config.toml
encoder_moe = "top_k"
encoder_shared_expert = false
decoder_width = 256
decoder_bias = "all"
residual_init = "scaled_by_depth"
eps = 1e-08
Rows from block 2 of the image encoder of a small image captioner, named by matrix and row number. Rows with one number belong to one neuron. Each number is 500 + 50 x the weight over its row's rms, rounded and kept within 0 to 999. All counts start at 0. Numbers have three digits each.
After each neuron's rows are labels from the 100 images, of 14976, where the neuron reaches its highest value: "responds to" is what is common among them. Only what is clearly more common there than usual is listed. The data: flat shapes of many kinds, plain or patterned, on busy backdrops. In brackets: how many of the 100, against the usual share in percent.
# fc1: MLP up (encoder.blocks.2.mlp.fc1.weight, 640x160), inputs 80-159
# fc2: MLP down (encoder.blocks.2.mlp.fc2.weight, 160x640, transposed), outputs 80-159

fc1.114:546492410458473527445520447513544549505474556545497481482510555521535535520558517560477512430384486469496512547413548506486505376504448537451578569360485532439519481506543477460468535563462486526350498552455421513469513480502505546491433430
fc2.114:499377462508487501562571509473463515474557448538524536593387386555477501459513485500556518451499407524466477501464542573448526591509586537532544454518460448427497486516526497504427500524539586395480470484472555412492510498541527564505619521
responds to: green shape (55 vs 22.6); crescent (36 vs 13.8); frame (34 vs 13.8)

fc1.314:444519550536495480450489538504512469415508513501558522387479515547579464448431528461586512560565600512524442537526508447534530472457476522508447518543477457489485505690477439436489499458414537540537404382499476548494432567511479482616447500
fc2.314:484461450472494546464460566546504573519511580508465514466539451486481556562490442516481514435487478542514511472506451453457504478495628432515539516417455470412601524395457558508495570491476553480475498603499426482494591486544601558466562575
responds to: teal shape (63 vs 22.4); its colour: teal (33 vs 8.2)

fc1.235:437514511444498458425461395563483482587560488451432490515479504505531430450572494453489526589473559499500666514536455554448438528466582478544515470471542503574472520519485455542438484516527451551533475344440527388439462573508530355476554467
fc2.235:493553447606536436507409620506488511533463545547516562538628558540542481578506480582440397461554482541586477502549426478528529477515541473442532530491572436515509491457518464544518485430429529519585524511529566581483500349448419507438555497
responds to: teal shape (53 vs 22.4); gear (36 vs 14)

fc1.632:509492533534491512506494527440395459473447355610418567558471494540335538538457446532495465471540566418513520468525520457471582594514521428469522498514499522466521481462534554410480483436546509553457435448475431473513515474594492441503477446
fc2.632:433518482368426477476549510500392452425543487496532478476482521462517493527500479483507512503509577480542533547579473485463450498485539585590455501538469490533490498467430509439418472501449527511530573509478495443527511526397517628490451496
responds to: green shape (63 vs 22.6); flower (40 vs 13.5); gear (32 vs 14)

fc1.457:451557486521455551459477422400556546471554367589449498524442505517468518438577458482443497444399454471526536495486475501465506568370543505494464476519479465475488505521472464503469506516562509571513432504507521563479572386524543452525454488
fc2.457:514519414603480521425444484500477509502531575506441522514542553488552537581474564515550566524526522561460471477511524503543566506535429511522498438659482578466545422536578594449466519441472537492435471423500471470399537514496461502398573463
responds to: blue shape (49 vs 22.4)

fc1.634:505503520577554582449519524571448487573575633493479481467563569491499496465532577535559485483559505531583501501506517549553482574558516427528541420567568458509472461486532457502527589521548520576525471510389552539561482469415556526523571442
fc2.634:530492450441532498450461472480427497539467450459384567516451508503477509526523512513486612419532503500573457482534477431524562440581418489497467484491422542504566512456534542545617463486468472392468432496553521485481503503515549568460493502
responds to: teal shape (65 vs 22.4); its colour: teal (50 vs 8.2)

fc1.346:460530452513415596573520429472544580493461420494495528479482539479498549527519530526542552537440466441515475567530616534419480616502512511553368480490485467405462442562472504530418518503590556465553533552513533521486585461539537587555469492
fc2.346:443591423577527423460522505543599514479555549442539505526591517518551518518460500523519511625516511529473521538466486494537567530523503380466529493574518567399518475615565471492547469513471571453478442467637551476471518465429442513492487517
responds to: blue shape (56 vs 22.4)

fc1.215:507472422509498533583435482492481571459576477481461535505540547504568488599516467515476452475453490515528467563493499348458563499444540410567511447520496497483602485465533481530532476543457469577501465383420512543597589433478526577412412508
fc2.215:497538499590427489450537522457454411462572463552547462530480477523472420481416519694527561470538564466519454474554526550520493404467416441467441488509413526479522454447526511515543493371500483597508520521542520489465579521499513505581507560
responds to: teal shape (57 vs 22.4)

fc1.471:498509425517495597505462417496493509570402491552428584409518552498601400451537518512481532507478536454502452445445549463514529545549527468470556401545499514523435480472532412512539517553568408482488572594493641503455459502543514567561518486
fc2.471:494571541519470435526535489438502374465499591420585490423454544491428547496514477471583480541506607645447502479563453500590459559499431469542535475471582438495506495532447509525535490512454433550493595528416521493547492514481491465496505551
responds to: count: five (38 vs 18.1)

fc1.31:510523555498504380521515469482529486477464471544449535482417508455430518526520547452609507557609530506593501448511558438496517425484479500449553495549556491490521521491409526501458560349509453539516468484408421509473332532478513461512470466
fc2.31:539545507503500550420473465517538457531568450525492496527548554485476462517525485583456457593388478467462490571524440478475482404473483565506449460524500426489527579488434497451608555570585543447422517494482551444504519509444437524535526517
responds to: green shape (71 vs 22.6); gear (38 vs 14); its colour: green (33 vs 8.4)

fc1.540:496445460493538447491451507537528469497473422548492520460529388431487413530490428489535473674428547570534544513482551446387512547467508428473467540450578552398547565526462424483448447463491466487421503414453507482519584467529503467495537489
fc2.540:449533464478534432551440525464430483433521598604499525457544475475524577579440482543514568400551486475541440479554515522484467522513511539513533536476398430487479553544641539465501510446468578554603522491470539514478486422490485543475446537
responds to: teal shape (77 vs 22.4); its colour: teal (31 vs 8.2)

fc1.161:456506491458463514525484417404417544500510452555512524536418593534475577485496511493413466476454492361449529419517497484497518526476467460520535447539462397505435544499479500498573591517441558568473467498532524560542521393517497382485428439
fc2.161:510494456439542503452539521547504522469555506528432569473498560478487565518534449522597529440477598376464432625558551441523388525463552616521468414600473484500519470409545554519518533458576486522461481503509469482459555489515468540456532481
responds to: green shape (51 vs 22.6); its colour: green (26 vs 8.4)

fc1.137:596567433509525461468510508524552454570550407410439571552485502540534510493568487536517563526406478464558483484418578433571525455540600474483522500550549549529491513507541561500416444550445462508500505495567580500514429476543440372484508576
fc2.137:502537540490470495556480405478492454434592521462448468410560555417540630638504489425585528494517551544469480530574598475473519538444580447516531470489471476504554481475452530430542462469505387527561450518561484504485492581459469537532523564
responds to: teal shape (46 vs 22.4); flower (32 vs 13.5)

fc1.76:486464539530422571530456594497532517481449446518489629486503541554460498519424579526459448487561542528609542547521464418515504498438500527474517452519476484453424537585543420557462407452415480503518556444578459537557490504488483556580491482
fc2.76:471518429473391465477426490518432463508501523529507510587554499456577416426512416569487508436507521534486445538483540538549514541420640499447489517425399575542609452465589543505502539411384469577500414473484517490475444438498492492525476570
responds to: teal shape (46 vs 22.4)